Weights of a small contrastive audio-text model.
Model: 10.4M parameters, waveform 16khz input, encoder norm rmsnorm, encoder activation squared_relu, encoder width 192, text encoder width 256, text encoder norm layernorm, text encoder activation swiglu.
Training: muon at rate 0.015, 4600 steps, batches of 128.
Data: trained on notes from a synthesiser with random patches, 7.5 epochs.
Rows from block 2 of the text encoder, named by matrix and row number. Rows with one number belong to one neuron. Each number is 500 + 25 x the weight over its row's rms, rounded and kept within 0 to 999. All counts start at 0. Numbers have three digits each. After the name is the row's rms in percent of the matrix's.
# gate: MLP gate (text_encoder.blocks.2.mlp.gate.weight, 672x256), inputs 86-171
# fc1: MLP up (text_encoder.blocks.2.mlp.fc1.weight, 672x256), inputs 86-171
# fc2: MLP down (text_encoder.blocks.2.mlp.fc2.weight, 256x672, transposed), outputs 86-171
gate.230 108:492514515441489482541509465520501535464528529469509498534475520539513493485483495484464512474483510544436514473535542447515491513483507484548502471504501468480504518482509550489537427500516510508500487471500519509477497498516495480515519484485536514482474471
fc1.230 099:496470506524461478539523544449492501487535469433488486515506505544489480500513522489512455511528510543550458469496486501501481516483504503483536505495466459504516512525509476483495474548510476521530529505486493565485493486516523481492544470479477503532523497
fc2.230 098:479502498525485506535495495499538508536511519511530491530530525498475532506568504494555509476504501486484525508536498506505493477493460513497459499516506511501515521531486488492460535506465447548513479485487514487522496522501451505505544530476511460496514500
gate.231 090:513503533486452454505495490497520494497516460502479476492507435488471479468499487559469469499488520487486518519484475520508473532532493482478510479459499467501511476482537494501493452506494432506509495491533479518490509508498494510491477509519491488494548456
fc1.231 105:482480501478510536515506496513475501494494543515474451483483499461523471529500478499492503456496520507531528531473458490516516455537506475492537469516495479490480467514499477487525539482518501501493510516558532445524484517463551476519533486465449519511482522
fc2.231 110:509513534527490496496531542521445499516512503559475464517542511493469493554526483484498528520500518549553484505507424510477495493501455459509519507511492505509483522521547474530530515486496510501508505509528536447510458506471536525523505476487495516500475500
gate.232 105:527457472483475521538490505472478453513495504483486479515513450493520507485457490490498515558492518489530510496512531517476499510474495493513494443532510496504549459493481499515530501513492525511475508480535457517496465490516516480544485469476465503530521480
fc1.232 104:516527500515497454468454487502532492453482511506502491507446458495508467530530502500507474532475492499524510463497481512470481449500532465530456476474520519507527478518512522556449504525527488511499505530479512475495451484464482570498498512502494462479547503
fc2.232 102:529498530491504492502472475496496527489514522507521472512486471437476472471533490506500472476512438517492541463499479521508513485508519473523493498507501494504543500507491524503498549444499470523510440504516475470454482522472459523491461505469449468473506551
gate.234 079:538504554513537483494549486528486466510518530474472518480475473475525486489503442482558504525483547466505504474484524533540513493493544513520519492501495508509493440493496505505490492512472531504469502482504490448491506488480490522517461526464479471500483463
fc1.234 075:518493485527501520541533485486516470466493519477497475497519489492492499498527493476498486497492479506489517471442509499462558514486544508516490492482517522463471494482513482490519460508492468512507518514501484501462443503471507491465525527461486506495483506
fc2.234 071:558512475498517536491508514558534464470519520463485524480532521489484521490473477504511500494516494531484508446543474512486499495493542480490506500471463537489482485481495470558519392488479493513480500538469485490488494522508523549482472523467496474495501484
gate.235 065:499473480521491477520484489517475477501516468543527523524465494493487485526512541497530499512512488515528498509476507503515436445516493469498520467518540457510502504488477504528519483482482488526494475468495503518477503519488444502565497532519508509498465494
fc1.235 070:507485507517510503520493449509517461465472527501515495477530439488487498541506498504550545465522496506473512445497473506511531538493511521479547528544512519470488505475559481493487487489542520519538512511492507458524534547467528515511471526513527506469547456
fc2.235 070:490470461495491513526473500514540523483513492527489483533523498519490516500544517515527554488466500493514505518504497451494503506528534494493507521495469536529485500530525458509505477496513502477518496490458525461516508553522489519497520486534536495540487507
gate.236 125:501512491480480499479504521534485546511536493464477462515500517508497488491506496488503503538480511534515463499490516496468469460504506514537513498469474524469501460517491480488489480522477543496509492541500543479499507483519472532476500579479548487550540516
fc1.236 127:508442509531513486487530477491520521470489510495508500509485497479506528545488528503503492488526494450478525477492494508538533536529483484490491487533488484481507513504542478515511477495500483503512493457521509522532478486496471469516508489529506518470476510
fc2.236 125:492486475492542483510484472487490482488493488454497490504491514493503507517502502492479477476543488502458560511542491489506504527483473496516475502519521515464546480515491508521520461539469518461512481478502530499510541534483500506533493521478497458496493477
gate.237 076:499490487502501542531512512525460517471522521439498535492515514545491503517511448507487518490508484471475496488570492492537496412499472502515483561536513510513531474525527476529510522476502494506507502504470496482475492489493475502514476526452436504482495496
fc1.237 087:489493471515510524503470504540517509563523538482497524515448517481493527521490504464489498509486496461515478423598541528518512485512497481490485502467486466537529489496513486526513490503489523454479485510482495485476478497505481524466484516486474515511512468
fc2.237 080:480482490512490488518519482494507483519489530476542445514444508476514532503472452484486454543502498474487476446506524493472491512502528443490451473488520473498522490505508477502514508477485494472459490508531537536477481496520480529476466497482516483546464531
gate.239 063:495494459485476468515466525466505485487496510511571511447510527492461533518491504499470476518541497476507544526511501513529529502537514485506465500498461562490503464499486484505525526527488522484438458558519462505524513501468447494542519532520514518501473483
fc1.239 066:468497491477516479530531458529531548489469498471475497500494501546538473519479490484512503474475544512544465499506476475488504510514486500513472490459492491562492505518454476535502505488511497533501514473555509492463479494509494481480485508492505520517509502
fc2.239 068:528488498487493479487505518529522499463489521489460514526461516514511472469485507481534481485517523547534518479496465464481494485502494484538493461484492486545457476516459473495484507538500527468448471517528491528449536524514479470480472498503472515514515488
gate.240 090:468511498480511492487492501500527498463473494502447484521471512508501520531472567489511510482535518521472521519488501519504507517544483467484510470531515521558508461533505540514501509491480504476535504455508460532488507509534468461526461474522515504466482484
fc1.240 096:511503492503467531508488529482500463536478537477544478511495506470530478507494488507524504486468484487529484513503488499537510523494548498486532503458492493486491489455466496484505514525459488564520467484468516474549499509488552507469523500509504501547451549
fc2.240 092:486518491521468518496485514502460473455489479498526473490501522513488485527479474507527503510480534489550489495516502469506486503448529477486551486498494564492491477520524505520490520520467488573495520492446504485549497523479533504432494509509497519531463519
gate.241 109:507526468502503514501493489479462512514495542518468533509548550514498487525507511482511488483475503484506489511506484534511497539536473487485508500490477459509501497474512461442481464471514490540522516453495562506514496475511456522474499525496534495521455483
fc1.241 112:505513477478463475519521493527521484524484523514489490509524505480501495514503501503541508509516491526556481499479524496506484553499470520500518495440502501462520521526510511510511500500492507507512476531550473499497511518529497503510470484482498563483538444
fc2.241 103:533475497489515493510503502503479524511503486517450477468482538517515531479547477523491524466508491473492471499499501468548517495534509529498501494504511483503491526511487493480523493515494450450471504461504483506461510455519508500461515524465499512481502492
gate.242 088:457492488507493517534511507529513543515530549497464503547506515501469449505519497478460533515487499518523504526473488463478491470519517488478473459477508496490457485515548517478504455494466492522463533463483521517516527510490516503531535510529488533495483472
fc1.242 093:489470503508538491495511454535485497533499506528488496508533471490533518500490487518503473505473514448460520518512490493472477502520502526541512522491478523524492459489516510430481487533523478509503495512505539538501500470514512522471501514499521535496502486
fc2.242 083:492494526492522490502491462499451510504533519506467526498539512491486533459499504524514499502483504492492488503530491448518570493480492493514524493500490478485461475443522542491517515503471500484547521476492479438502522504529506498478526457531471491506493487
gate.243 123:513528529497503480494488482448520496515528456497478564496509488471486515518505500495510536491490493484485474520504506500463473530538497475513514507542520521531483492483515503489478475559492469513483471471496541507520562500504433508528535482554515498511472463
fc1.243 120:505494520529515478503505458439511486494525477465504519519514492531483486459447529497513492515468499485516526527506516531494517486529474474496498486513517504513517519532523547490451469505530529474508516540460464475525437500494499466535524502540486455513481481
fc2.243 120:492508483496483452512468475455514503480488489460469517517519492499516501482530557511506463479488466460474469503509505528497547516475457521541512491550489493468508466473454547462449542509501491482509502535520501539532535485510478453490516522533491511501528471
gate.244 111:514489492507534483515534526513494502536509517518488458498505485482506531471522477525531493484464463455493516463500501480487461450517493548508499542458482524513521493480487523530510498509543515521463489496487485527493501511458500528493463515474515486495467525
fc1.244 107:518477526526486445513495508515516503536516513493516489513537455504502461478492483493552482470532432485509499460485462490492479444499480563511538517461473517512535493486510562552483474493539471538469452554501471484487504500487527507506497526492512486491517518
fc2.244 098:492495502508489495484481489474499513554501525516538499466467532468519502507499510501516520477502488486503459503542530484509506497492441465536530484533517505480477488529482470486512488533492460518469510518488485501477491493505512533503497487502497544523560499
gate.245 102:511491485484500473542511480526517527547561445452519506524449519459480521486490468461492489462496499529527533488525498515493486496502502538549516516542457505534503522466509526519536500479477553497499494485516473481507480531511469443516500539506512480506512470
fc1.245 095:464486491513501497485517521521540497520520480499532472491425524502473508476497492478516446499490514520493491489504503508511528472474536518539462542531498547472501481480465536504530504496508524501495434495538448475493484516511500476466499553473505479462490532
fc2.245 075:491504483491512492453531484534530467475454502516502524508480524456479472524455530507463449497454490484483504533515554517515478498475507469515509532526579505489502493472473488546487492493537485523495515535505508499476466512498506536529477534529528495508514437
gate.246 059:503507484459523522486525491494498475548460515516548525484448504508481484519496503489520497490520508455465501460496503485498474446521502478502534516522493555498516481522503477495521526512515513514556498510511474547483526491490509501502531484509494477519500477
fc1.246 060:543478502493488505475530491494507490503474488498502525478476481508470515498478459532506474542460494507475489466515486477490488442488527510506480524492530505451453485514549512517468542529521503527529493492537468529470479483511524511506476512534536504481481525
fc2.246 053:515500469462493514454512520529511505505537503515496485538468488495468472512474488478461523519526500478544482447485499516493489521510453451512518498493463495510452495510451458505507502529539468529476463488461463495539501519458507512484481473493538543529493524
gate.247 072:497527484481468504539490497477506519512491545499518486481495520485523491478485513521499460513465494487525520530488464465483523504447476493508489517545546440504520496525474449507450562511532526460455458492524453490517477508496489490536524530483525532481526480
fc1.247 084:505472512513537525462556500466502492516522513517474492509485544461515550494447480481521516481495519474489470507506484523500497462499478507484473488507518506491522474494525503496516480515480547518561493452483515541521506513490498531491494470492495504515463444
fc2.247 073:473508490517480509551506502506528503500467487545453512513536523489569503504522491500485542510498498461521527525504457516533492480507490506498530518545495500581486525498514472466480465479536512466501461510498519502526474518475511499521492546577496480485480477
gate.248 066:495571507494529491474490506491461489478476527523502529480498499519496473540482530480503487523530490474511477497470501472479494470508525527505487494520519508470500543511538490500495520512489524480536509469513487524456481489518487518490507567528474458487528492
fc1.248 073:508584526442499503487522504492442494505498494490482490468522503502485482501453506463524494536550502462505504501501457508497503530520504528519513525526468489489508489508511467513524516497483484485527492521495496482512485457516521491503517486505453498506523491
fc2.248 086:464498505505553521538500517474479562472480530542487574476524523464478496484433525454458516468474494470505512486559547499501534459503496494498475469478509488509493537532513510510522517535481509512489527461511489489517515481469481510481560523471502515517503488
gate.249 105:446518554521494500491513517481497501485475494504493537485547478468512527476522468481440479461531480500463510465539512473510497505485518501488505495499486500523477469453494506506468523476523517534494473539516515495440494503510461517502504483487499486490504507
fc1.249 094:481541529505472514505495518502489507491507461524507492526512468514551476514475472509455508514505485485470517502536479506515484526561540490505484541504484502470491489550492467521480515516485482459506522505504492535478501527529499454501526471482507527508511479
fc2.249 107:495505536512509480510523489530473483480509526510548459536469483532442527487502473480484473508489463533493492545484509484517541502509489504490460455494504470457533485497488494488508502513499518497514511482495476541536516510510555511503525474473504514496500466
gate.250 116:534472500509524493472508480498489507529474469456501518529483486486480461517522532502487488494472515464513522514518511491503468553495566531465558552475482538523508495484548484487505548506538528488494472502522491487466508483532527478518524498482475514505542503
fc1.250 100:513445477525534515528499502491517500532478489489530474496484498495475453526509530543499484479485486479531541483504547504486516544497517462511513508438530517465494514523530494480519467524491541491530494529465479467476464527487511500479499477497515528468501535
fc2.250 125:482496471506546489544468510489522473510492533494462524495499536492531510514537516546510502514424510488503500473471520505549458459497511505517492461535512505513493512532469517521520463491529532477505517486469524449499489477476502463483481525504503519490514472
gate.251 118:444539501491473510516522478474519473482446478504481511470483483536498567457511530505485493515498493498527502475506487474493486458530554502498503498513511526495514492465508481515541485535508492524505519510520498498463466486531505487471501515487494488505489455
fc1.251 111:497487506531522483497500497511483444535486486558500470512530483496499436524478501466529514534502505518483530494474521561523514479538504480482478470522508496479525446533524489523560483487501502459506482545455467510477466501517525472537470499545493502485511542
fc2.251 106:539494522536498512486480521512449531538496490481448449539511514472523495529476516508460539480506487493498539491515517516475502494495514533481516528519464489507483484514519493476523473515496501498510496553492534536550514488514498524504470482485473556482561499
gate.252 079:509499501513476501522495488492471509503480472502520466549527476501514476523522568498484552491472468454501508494520491520474536488489476499510507500482515504476492544483514476495530457536547467517484524499476502503479499473537472513473522515526489515445493490
fc1.252 087:506486524519488555528501510491509475485478503522515487504476530522498437532507555485497510463528512496493537501505507511498576483492548470505515520458542518510487551490500553469483460551510508481481475503495506497463504510514514482530523500518496514484512507
fc2.252 076:498514546448471498529516484483487496518503461533457494523504530459529490466460487474465510462486513514497515496506439477487476494500572525472508506438482464520508514519501543510472537465525473540504482468482500526435492510476493505545487496524509461524524462
gate.253 121:500495496538539469491500545476495469503565486496504529520535458470512493511541493515501500520517509516468512547517526511485509493507475492527538506506496475521525504457497510527475530534535501482469488496505524511491474505498528477534496488469467515480504458
fc1.253 119:530551474527494491509496504509471537475529483515518506532489488507496494492487510473511495491504457509413509491471537519545506461535496538551498506499468528474534492512484531488494471525550528487511501507491517476476523513452499473472461507506489474493497507
fc2.253 126:525470518487516553489542474509446508487487478509519510479509478487466503513477525476508486460493509523478480525481484521513491514461463469475478510517544456477496524512553533490542459538495492440486507533488476508505468516525499497516524509486458486487556455
gate.254 060:493547536479504486472475547537498489496527500495478544517510522505449478495540501493479505490503535469516536485476475487538535541484515485510526527508544481513441534476505479532515492487499467511490522486511508505528518510487486503466540491473525464504477494
fc1.254 067:466511507495501530479491524511497520477500510550498512495520503494502474493525484489457449499519483468454507442511496438481496437548484473485532484540479511513484517534531546515506492501525505523513511536484481507487470511458494539485531519505519489461520472
fc2.254 069:546459492500522463540502527454537467465488487465535505499499550493441434524501535499486534495546513551504475491543507500507530488520479504508504501473509513492530484477495470493533493530505510534498491502536517531494516512484458480499480505502495484521553520
gate.255 046:507523561462499470504507464511511498539532551552505521512456535514535499544494503504484521522532495523507506483523485476520456506487453492524502518512547455540482483469502479485469510496499503480514504510510491464495495494455568495506492504498482508451516471
fc1.255 044:487461493521485501507487481433494461510468485507512485490485480536529497471445511529506501502492498504495432515455511468505520496540527493521456497486540521520497488494480526513478508477493519485458479517501487510476493482530470475491458494502498490445491511
fc2.255 040:529526499494460484502470499481517469487485477522485527495496520472491497484489509536515519518511530499508494489495538480495515520517540486501492548489482501513507488498511494487500472514475479507483533483508505476499528513498522559507523455519479515427484494
gate.256 063:525497493508493495474501534513506527508474518458483499540516514498480489489485520471493551479488494537533490510544513519478512557477517478524468461481497543510458523466490495482505492485527521519563499505501535520494502494496478528489534541494487466503544519
fc1.256 061:459524521462492481506500463498493483509521512519509518421431523499503519483531466523493476440494497454531532467464516465516512476507483518512510516540516468494492477545487495497517507490470506487480497445501487490480531472506522484493490512503517506497481499
fc2.256 053:481536461523492508513480523515490506496494489477521523458507500538485506513497498513504535501471508474506474503500542472499490479489532479490488471521509492494493505482495547526508466454480495499506482502509489527505499454582491488514484485490555523495477501
gate.257 061:480541549509517478492530527492485552481500508530448542532458512466534502538508517476475531456471476499497542503526474524457465505459517505483537484542498469491466511488521462539506498474466456501492499518524521510478506535492511500503462468507511528530535509
fc1.257 061:491526493473474479484517491517509527500481499526470471484503526450475497495521498466510492506516500492533486514504484532500471489477495476486459518506458512560484478518511515447486513572458531469489510530468535487490505533474502543515513515544504478472540512
fc2.257 053:501502489482535534490496463467493510498534546473496497468462477511487504478495486483480499524463477492501474505477464477500501506507517535522463463439465493470527494496518499501507468502489504535479493494510538521514492530509493458480506557503504495501438494
gate.258 094:458525551497492505505526442500506524534521491514525482510505509471497497487495462456468506530483502505447495482490468525507479499472476559532491497521503486522529481529470492456491472483452545472571504481485485476448519492551477495465532511491487478467489483
fc1.258 107:501506499505496482511502558509506455486504472494489522504489487504549534518505539506546490463503519491550535491535507483501504501523515460478477485496509493488496505442509493525507501551552472527459512516524468483508491518503472480493486482496526488521512510
fc2.258 099:511499504493474514538504524463493488486506473512478483532499518473483483494499475444515470496490527525486521479473481498555496543496492522499475481498524464507550496550508517454450459509510466530483490509501491497515513541481535485484506514455554483481540499
gate.259 115:518492496514488491479483507531524493509455512508513487503554440519537539512497533495484507503471492441505486533485470528539478526509496464529475509464528508547519513466478526480439494517465474490482451492546486482496446479472555502517551505497498519487504509
fc1.259 116:494531475480504498514505521495531523511468510523536516512528502524530531518489494516477479496437504485527497515533492484483484527488507492528525524500467466486495534494491489506495488505497487485507476481503481517507465434474484491452502525476485510493528464
fc2.259 123:443509533514517468506483502487482523509468484499540528487467536476511467483490505468497528494561503481515502516495503485474467489469521527486510544515493487449486491517516538528543520503498483539496464499503468456488526502493424491527446521485502495499491493
gate.260 080:502551527487483491520528498498477468464515489506451552509483523519490536499487504518471469488470506506492505504498492486482470465435502507494550500555508477494505473523552504497494484559502504459507470513470474506496502524520513514499512463513487518504516528
fc1.260 090:514446465469474483532491523489503495543506527505538532490462495501511495486501500492531482513490468467508490493508499520541520523507454491542499513493496458510517508478499500451499490495535520529507520457552456489518547477513469495535466504506490507467505512
fc2.260 073:478507487493508528517515511496500459493499510501518511524462481527511484527512510536496520488506478462503525491514483486486537492477453476470515504466541510512520460480516518450460501487488542537526514459546472520490512477499448491530507498501514508500494449
gate.261 117:504484510539509479516506530466501489500532499542509526496500490471563557481481503466528464529517456510503417521505527466496475460546530514498461513500471495508498533482481518510532521490441497433491499490475518483463479483533480519530500522476489497508515499
fc1.261 116:510517498516450476495470471579509544495494466513532513514492504482517519518492533471497509462527479547474511485484485530495472493540504525552525525511484499549518487492553456477481479474499547570491554488516510495472472496498510470481489489520511507521473511
fc2.261 122:510508484479541542477503491522470531515488482569472500480458531528549520528514519512539484486521505482445489510474481525521471508536490525519541506436462474494492487502513470512487522491549521493462498476498464503515512520510493492458529530493529508486496477
gate.263 144:459501471472499536532546478461493492525485472539527500540480513518505490511503514495447462530479495496511503481519482511498451515522461477480512454502537534510464497515488499499527543454486527516517530459484521515514482458495524576511497565481491474502467481
fc1.263 135:502466497486491471519506489498490508507508515519471534450496489515523486481489537525455484485484542450526451472464517465514540506502478479496511515520532481507512485523438476532511479461497501504490514523487530477517514533559524540510487482515453495492466476
fc2.263 145:468526478488507514494495467507502499502520505474429516501505480484485494499471493461490514475499447503482508488486491498501491525504513513486549512558498506503463511498467480491448478538503451474491491546523489468528526439489506508485514505509541534502468528
gate.264 087:506503479522497464512506495482489515516520499525518504468520525509508488454502538466525506515512514523498460507510547440479510465455484540527484545498509496493485505501461536490491526524542561547540522531461488491474524489521529521487495513495517518509492484
fc1.264 090:512506492490493527527500490495482480543546501469491476484484501498481498533539479499510522512475532498539466514496493519497493544478520487513498489522450527456540511476563524525495481526502481497515465492467559515512517561479483485515523506499477477495545505
fc2.264 077:524490498488494463542489506511493514532522519474493467460504481493514540486474504480504539498476534498510499525536498485455491558495524486500501480502487494530492488492527536463512507513514464478466498496474509473474477505519476450484473531502461508521530484
gate.265 120:481490531483499491516471506485527470469541504481492439514468461489462531483488496487466497543458480468466527481514553545498493533506526506560505523504515562526515478506505527522519544476506470545486491493488513505494494502508484453461501514512482559467489530
fc1.265 128:507477438493486547483579469546457513509467498544498526462506486491536498510516478471499490503512505511537512517483499516519503543567510496451496444478531494465488501453517476491460474521490512525485522452512522527520477463487502510538481494470487477556463519
fc2.265 135:542475459450485551529460506523488525515483496458512479499474518532499507469492551455496479476490493480541533515503478508459488510499580511481457508482536503502509476490475485545497491523539447508468488496532533522517498516500515494529515474496520519497506525
gate.266 040:496500528484508487532511488506455478515519512501509458501459462487544501490512520518507441495468478505476503480501527503524480487492540537460486423531526523483495528476520513538562510532495516467510472517503541482486552505472480490509527492503478472481552438
fc1.266 041:454490541522493526527516485490524475509492511510490486486519502519438540505463515489483504513503543500464521498526567518507469481512467492458535493469535492511525485484489445504516524538504516513480528509491536500527491522463468480492491462495501520497458508
fc2.266 047:536508522545484518482466495476502475511463476533508473487473483557490483533495522509496511505453497452499478516470466509488476531514514466495482475515518503504476496509554430476466557520475474524484440507524523543503526528528487448504524503502470495470477509
gate.267 098:497528519535482507483541498515489486528490530473484489539510486478524482470489500498525532457479524490487477494513489478501492498509508468478481483493481571556478486518478512498516545496520496542487449431491454490498491470535505519508541497506499517530484491
fc1.267 096:474511468524530563518518454520440490485465488509473509501461474481490479570517513476483489461521495497503501507500553499528467539491490562498487521526448452460500493480474463530522508515508511506521522469498489505504529491480501471554512551507528465511508500
fc2.267 110:494533447523553505507557508505501502490535530490549482509474467498526540516504461495506544491511467502510470462511498525464500503468472482501483500520491522471427505539505472514473508493533523503514503492510539458541484548482566495503534473479527508501482466
gate.268 055:502476501487509487575495502507542516473508506495478523490491520517466487485504473491488492488493509530522492509499537490564472536513545550494534553558486501466490504518465501498489537510494512488515444503481516503515467530463519494480504503516541472464470483
fc1.268 061:464514477478458541499501538500506491492480458466534471503524533523529490473480498523486517492473531528493494500482434477485473482495466475480521476494508467527502504500473474459504494528467492498493511554501473488487507541513524512533520477511530515496518481
fc2.268 058:516482483481449511527550507484493499508494526465521510529545540460474491527454480522467526452496509524510465468473485492540477526528474508516501489513507480527494523469515461472494520484482530470508490529488513506516500523464489550548469491473508501493498490
gate.269 122:500461511504494490474501510505477527544501517527534479496491479508463488516504502517545467541486523492465508487494532470566505478533471495531490504467508490505506463491488500473506484533512524534515483475532507495501475500520479451574488490496523518501489466
fc1.269 110:512489509461473508502557519493472506474439501489485541486486490495538501531493466504462507522498548521486456500503537490496501519526499488482539487517452488479540481473544473506528518510487555478536489502523506514486500497510474507516539445494462489455527504
fc2.269 101:510487485503495508478517503486485474471516507509445480495463507463479501504508501503460504519550541554491500529559500497529542469509498487499523475546502516526517516472497517475520508492518529503501500514505502508529487493524494484480493495496494483490506457
gate.270 089:478478547562545478521515478452510510488463466522469530482462470502513532501497528525520521555482491478490470491496483487470509500490479511463501481502492510527552459515521500512539464514548512556499480461493503486555421545466450506487458522451498482491556457
fc1.270 101:518490483501452481513556496440507475481492482507491514502466466503496532495482510505535544526447469482463488499494525550478550541476461519489484507505492480498513481479477507501541498482499541487530453466487449469487452469518503547486477453499491490513490467
fc2.270 094:500483488458487499501543501480467501518529490516537486517521494499546473520517409456510509485474490501525533491502489488418499504475474496484490532519490516490486501514499474492481460514496471479550505454537531524496496512491524486488471548507511508496443487
gate.271 063:511499503518509459524501492500426480500492521489505478509511476492507511500526472506502517490481499485550510527464509524507487493530474515497478461471493514500544510483514525532508481490488500474505521456494504485499503525442514522529480507492473476483504461
fc1.271 065:528452475521509492482485455476469485465489482522523456462525477505496493488513507516471504503537532482540510554498532527496525487532508528515478446452500520530502499505536523510481486531528477500486493487532497483495483561518467501468487501484510497477536467
fc2.271 063:556469494524493525485480473508448534518504537519492485501517481540479500511557488520508542482529457460525474506503495485464496506500536508485528491504469496507476506516490528510510533503496496542474499539498522505512483518523512493471474545482508506513517491
gate.272 053:541489473483488515501518461508523530524486508530557494509500479428511506465490498523491495494487491483500532505508486475462511513536477515538476501506501493494506464490532532528504510416535479535517503493438472530482515553504476490517523498497538488483441467
fc1.272 053:507468467451529534525514495508486498514471526514566554482480528478497526490491477476474522497524496488550512485525471515487517484496524493509502509483487528487527536509480535505526510461490469508510507452462535503481506460467504521532489510483525483496506509
fc2.272 047:532457516464494504516536497492509480460494532494503521531513529493485511491491499514482474459531462484509522515509467517514526497454445497470500484478500459474523467516522505468454480527520492494510488508469524470491472492471500522522493476480504477531514478
gate.273 071:514466449472516516530487474515464528473577529478519482522521506483488490468473527468490452499482516461509536494476504473527513504494506478465445515548545533503508547509503539485474517475492465506471462515523528496509503535506489535506519513504456509490479528
fc1.273 073:460483520542470482498548522506529468507478478537510520488550546504490490547490470530492558509483502511478508446516500528492530521488479525543528501471507446487505492492480496536518463505491508489503509515505475526482499475532509525503488505508529568516532472
fc2.273 072:535489464510446469535471516464534499507525499474520480463494525490513462494513485534485479514517511544469469476508524513486486513476508500488469510524482499525513518464501526499464520522488473492475501457461466498490473485504490478510514489524522524508483447
gate.274 124:526504476544550514520538496498503544466547507504516520500493483481518476517540502477513452494492498504498521514517517472504529470476519507552460504528498473514537495501497497490463503491507469486491476521542515490529471546495494484486529532512473541500530494
fc1.274 128:472505545500483527508498497489497472569481498474504512485543507511468514482503472494546514503523462489483503494520486431522475534495547519418509503498499533509466527467483467478514509530484516494508529486450492485514509471492481499498523508472535463474512516
fc2.274 141:546483480528500515485482549491501525529470527468528499506511501520519504491514482550499408488473474503491494536486514512550498558463478541491479460510500496516456496484539472487472549506502474527479525468522527468495495520481478474511511476500531464519478511
gate.275 109:505522480520492537506510478505514515512536465479524527525527492489477491495456513509467499456533498505462520493486537522517480547552482486548467520534477497518480514547502507501541495478509469495485468493497439490487513506510487483534453521491484513527489460
fc1.275 109:492528531483505452499516483493530493512492482457518532537490472529484488496519517508493465520513511479505509496480530481527497538499496496505493481475498517495461481498559475488480458517471440494493524449531468535519517538520459465534449488548502490532472509
fc2.275 120:490515493471514458514493465502536501507515507450497511499440458530501533477471538494512463503491501486494513491495552526511496569510522545537526423490527504453529493476475476453490484509528484493520531478510490519545530523488495448510507499483494500516487479
gate.276 066:488508521457517535523478479466535492502491518521515544486518476487489498538463514511524482544497488505470516502455468518528453496447507471510478492509523470529482521498488473505483547528442502471510492483495459519510445509471512518487510512514496531474495489
fc1.276 065:490457488476555479534468499486504549520524482498462468510531523502511496500490532509504514498558492535530568526495494500472500471487521538544476513541527527480521529537480510484499454525545489470482534491500525485480516478521505473528527472510484494483533488
fc2.276 061:487470500496505495528481487515515538468480547456477500476530491492485484492508499496487500513520482464509518440498505514521468510524486527490522493539496478500514492529489506486498465545516517465487482474504462492486495508502500476501510522463493479539522471
gate.277 118:503498483515521514458451501495486486503492543536474488502533508485443456481471476495545488535476482515498481503500501516543498533484485485515502494501523508500485519511466502468486461559498474505505448496546486497503493505528537498523492476476476480503487535
fc1.277 109:484469486508540516523472498522521529490494507530437504525511505511483444512506430503537506559469503505502472497504503482525488498498507515505526484547507490490470551527452501504501489488492509458524432517518500497513486508526494544544514517504485469520530559
fc2.277 111:437459485485483516504487487477501478494500513523470496500516512482441547496464518544451484510515509442501478539527515495474478499500461488522441513494511532523463550529495488468508471526518531511465500467536468499491481487498544508501543469502494508477526482
gate.278 083:524514490525506462529513460509478469507509534485495522521466493488469485501508488535549503496469455496443563487468547517527464479526500512530479517532504480464513487472489483480488516478533511520499449522524503495503461500454542543503509520495497518492512525
fc1.278 080:509454496478489473488487546506511514491489547559508490487542489499506512490477493486446528463516511509489498516483512499521520538537488493464517490467478505524454459508470507450532521543454489503460495481465529521469480496522493473490517485456509458511474485
fc2.278 072:458535496507471469495450539503523498459497512514485474498498536473502512528472498461467529516529534467508545525505484534520491507473506498471498533530485543502496521524497456530513484448494517533500539501529536503514487465490454460482492523513516514492499515
gate.279 111:486500506463501497453466504491507528481493478504517536507477499431541513487517525508526490523481495495537486453493486495468532507530503500541492501495512459526471529500494473512489476459514491491550495502510526527521493476510499502511471481486496426490517492
fc1.279 114:484496501494502521522499517562511489474507533512504483467500479506485465512502494506464506509516521492520532525499519521522497520473538527497517521513481489496531454474532499501488544522504481544494470536459479473491497488489458526468514498467496561475512492
fc2.279 118:525464484491496493478506490498489488498511475472478538477465469516524515501487503526527522526531499521537527553493487515502521498489518539504511505526508490534527469466497500511496451541499487524519552535489514487488486496477494491437476538542545476507525488
gate.280 076:528493489476521469482480498524465487552509547534497485504501528509550465487501525488472524477542533482485465543485491483514477463487507481511429499559553500496485490514499495465540496478498475517538458429509463417501482477479485525478501508524458522484505480
fc1.280 079:506469497528515525528505509515484493542498460520485502514471487482484497508475444534500475518478499524469498474524510525531468440495515495467507469463520489504472491472508527515516487515501478470497505502493507528474519525545508456475501500507532504520499503
fc2.280 074:552551531476465498484455480448524489517481499531519493527524482468527510498466512496538518506504534482489496485540517549491480494477485456503499488560550500525475501486465475507562515492481487488518501450484501457481524482495530511477480480492506527511478504
gate.281 076:471495492449468489469501527467487517484492487532498501519501507497476526495485490528461493558523502520511495474489526533515475491480492447454486519498532506493522526488517522483514487538461534501497514480519482495497460464535472526530510503481516507504514529
fc1.281 087:512503480479529539545488487525500518521507476521506493484536470515513484509495493529476526448487496522502470486496509498547510477477452503496547481504466498520478473489538537510514464464505524549488455524494521495496494519507457479494491489488518473511517495
fc2.281 080:482477503505496508448490459504482473510507492481497504466478529526494487519509490496508502496493500510501503485486487461576487488470473497552516512498481509509541481483540528493484466541483516517514536532532508501496517514537464484520520536547499492454514484
gate.282 046:476461471502494532505471527480500503487510481466501532483481444465511482523511534509487508473490521474494498522491563501504514492526468508477485441530507536506476499466480520528439488561476512511523509500537520496472526484514482481468511502463520519471514520
fc1.282 046:510518483518500427524520462490500482497523476501514454510498535521494498459484518445499466528494438500520511471500511475484509531447514502516497531479543486506531507503511468489518459468514490500469523483452503511520485499503525476507493496478517517532497468
fc2.282 039:526520548470491514488498484483529472543487485497513463522461482485522470479477523469493467487511533502496474521458540532519508464486456522518531501511501531473493496500462480499469482497504518508511465470475556491516499554511475470451485547497516506519478503